From a checkpoint of a small image embedding model.
Model: 2.8M parameters, activation geglu, layers 12.
Training: muon at rate 0.0039, 9900 steps, held-out accuracy 97%.
Data: trained on made-up ball-and-stick molecule models, 97500 training examples, 26.0 epochs.
Rows from block 5 of a small image embedding model, named by matrix and row number. Rows with one number belong to one neuron. Each number is 128 + 24 x the weight over its row's rms, rounded and kept within 0 to 255. All counts start at 0. Numbers have three digits each. After the name is the row's rms in percent of the matrix's.
After each neuron's rows are labels from the 100 images, of 14848, where the neuron reaches its largest size: "responds to" is what is common among them; "peak on" is the class under the peak. Only what is clearly more common there than usual is listed. The data: made-up ball-and-stick molecule models.
# gate: MLP gate (model.blocks.5.mlp.gate.weight, 384x192), inputs 0-95
# fc1: MLP up (model.blocks.5.mlp.fc1.weight, 384x192), inputs 0-95
# fc2: MLP down (model.blocks.5.mlp.fc2.weight, 192x384, transposed), outputs 0-95

gate.62 094:177066169134114107191127111158121149103132112134132181140139137122137138146086107144117109134161168119108136096155068117138108135137122102102121166100122143120123123099084157102095119119109094106131113123137097129129111133115195147114119130170099128147149108110110118171098092134130149160
fc1.62 091:148132110125169115189181144170138120141151175152126139113178126169117111120152115155150106106158132135126160170144123166160135119105096136133081151107134108116098138118151114094149144094146103118132127094120131144125095139137144156110088131146171144132117154170139110136109083090155107141
fc2.62 095:162131122101137124154132115181131148103139083109186134103145176154159085131132101114099102141094097119130137138093130142149171135135112115157120128116161102126141157101139148094117125103104138122129154129096141101068142097123110157077157165117132096170132115109114094161086113113119136134
responds to: dark backdrop
peak on: grey ball

gate.175 090:161117116118112098121107156166091113101139125142098102102153101104124167115146147106142134153135153149109138143100131128075128148132105104122157100100119124102119142097106122133116173118143133110107115110163122095121149152098116136135123141159105139103163109112123127094132097095125105147
fc1.175 098:166070193103146136110142112111122127106124101130113115158166112148141138129146150132092155124116177124102113104103130124122107155149142134113129110045109152143178101108107168123130136148095143113104160133093132101150138135103143146111148153110107151167109126095133144115136173163146090118
fc2.175 091:120105144116082075124113130180139139124139111149116127161109171117133122172083142109090110092129141136126152111171158153101185150131119119113166094145115128123151135123113119124111156150135136109131132067088130124187111086115147148129146119141095156169135171129102140076174106168123118104
responds to: space-filling; balls: three; balls: five
peak on: grey ball

gate.360 112:112128125158131227121088116120140116112132143066150160152127112155155187128139179161140145121105125151142102135134113145121136141102106127132069137105180106115135145122146126137087111118123105138136115092174150155141170111162154116147094128102127126160147165128139147129128101119109112122
fc1.360 113:126162090133164135149134103156089150131127133115113168131125130126131136126110113112150143113082115080112108117136159125131133165090171127159100085134100127115108119133133147162177105099098070137117161115106120160142123125133155111121119146121158087127125127119120120116090158150112144040
fc2.360 111:133152122151151148108095131128110135117133141129133161145140132131143119110130149113137116133139182117128114140145097144128107126130094136136121091156145131168158108109140151165114109170099104140106134129158173103114147096123106116123159166154104154200147132084098132143162164136164136128
responds to: dark backdrop; space-filling
peak on: grey ball

gate.49 108:165129156098137125115122170123122127123144112153161063166097129140097134157125208142132170108118164149124131100077102135147076154108127098137149111152106120169112115105123118128082096129120116141152164090095157110136147134080130117166112129118129155159149128153139112144121144113090110136
fc1.49 118:166140102076076150086121101143135159109099151134127175159133166107127106136104176108087149162179122098156085089126148142164130116141077161109115145143106119127112114105092107137124117152122110112155098153129140153132107122134102128151137120153131130122131138130149163120133113157139160091
fc2.49 102:112144112112133120154140122094146161128150162087153104077109162107155113110102155107128120136156095142122097142130125169113121124138102150152112150109117122070119129093124113135106125138105133119153116105147119101152057145100156136146123144142089094144117154141133124154128167121154140122
responds to: space-filling; balls: four
peak on: grey ball; white ball

gate.239 106:142113132144144212137146154131141131085108131134104114168122123134126150120078112142098157153138106118152134137116152168173140135105126113105128173141139131106059090131116132044106080103109132109140168105098145136118134126144112140124095143118131148093090114118100119102077133135148125136
fc1.239 109:081161096129073079135113109130140116102132115149108138124134108118115142127114138133109134119108176106147096072166124115087113076122163146098114125114122144128116148088116101156141152134146149129113119153129084084148151102134114120114140085189094114121109147159150141117137096088110120107
fc2.239 110:096089105172145126119159127153111091106126123143118164091141115113121143150149143116138137145098129081116153155137131071133134076158086144146119140125137159110180126128130103116105114133107109125153121157111133147088168145136104115120149144149169122150076117120127148136165148156117131142
responds to: dark backdrop; balls and sticks; balls: four; balls: three
peak on: grey ball

gate.288 105:158146136122124139149132107139113117104135165136117109135094078125134148143136153122103181181143140129107122167150152142157095100162174156132108139125155123169076121133131134083091158195118089100111160131147128143130126119108129116105105138129122120118132127152090126109081145155130127161
fc1.288 114:182115152110139109143122123112101118131127138168137107162137124118121156140084128151144118148162107147101148140086125142132134163159104146146138119139151109125134122145109141135117081116110159120109098111142130154121123145114124148131124134115114128066119115129079126162116168127108165127
fc2.288 106:180148130087126135183141139150153120155135162111142157116124139129170122134165126130098121114088133152113126084103110117109121162169136123115123088130132128149101094133115154112138169115123148165122144096147164123138121098089123166145146177158123100108118157102136124127128106131132153122
responds to: dark backdrop; branched
peak on: grey ball

gate.206 113:149108168147096141170120123150164142078118151113092122147123119167145093131100120114141115084144114125098119160113138136065098155105132097121089067142135132112135107136122144119141139150123130141187108134111098162116127190130119158141138199100123098102167130135113086111125145101132130150
fc1.206 111:140123121091155091098091149156134108140121125136110098131112155138127113086106129104108160139165103163144173092090144129141121134154101128092132166152156152141115113146133121155101138163120157148118117117079155135134122106125134121108189104132145105096090157100139144133089092167146083093
fc2.206 106:119180143154127104158154155109123100050153109113140149147170132142122118086142141122136128134125154162107114143145087099147134119105141111161123134117095128141109133160113177132140093139140108120147123154089105122120130169125105121131149109148103132123133138104116110128116169100147132160
responds to: space-filling
peak on: grey ball

gate.197 098:124127121133143157135092132133101124134133137169128113134129169165179091131128148071125106096118185145076106144152126103102118117100118127158144101137131133117131151122133121143145142141124122125116167146099166167110163137083126080120101116101096116133162084158141110147130133115102076161
fc1.197 109:147085126125154135083096139169113138140114160123126146121140136097106098127126104114126091108068108110150105119149157135123145147130118141100145187124151146136118099134133117145145131079152125181108155153153125151111130186113137164125098098140139158142173153104192140090123158120096142104
fc2.197 093:122142144136108131149131142108100155138160123148111165100123135147104105124132122130108109106134147158131118107115142112131097120191121170124121114146141117129127129144120104131083111130124111125151069108125090110153106147140134134112186130125136107122155143138139159084080128128116115115
responds to: space-filling
peak on: grey ball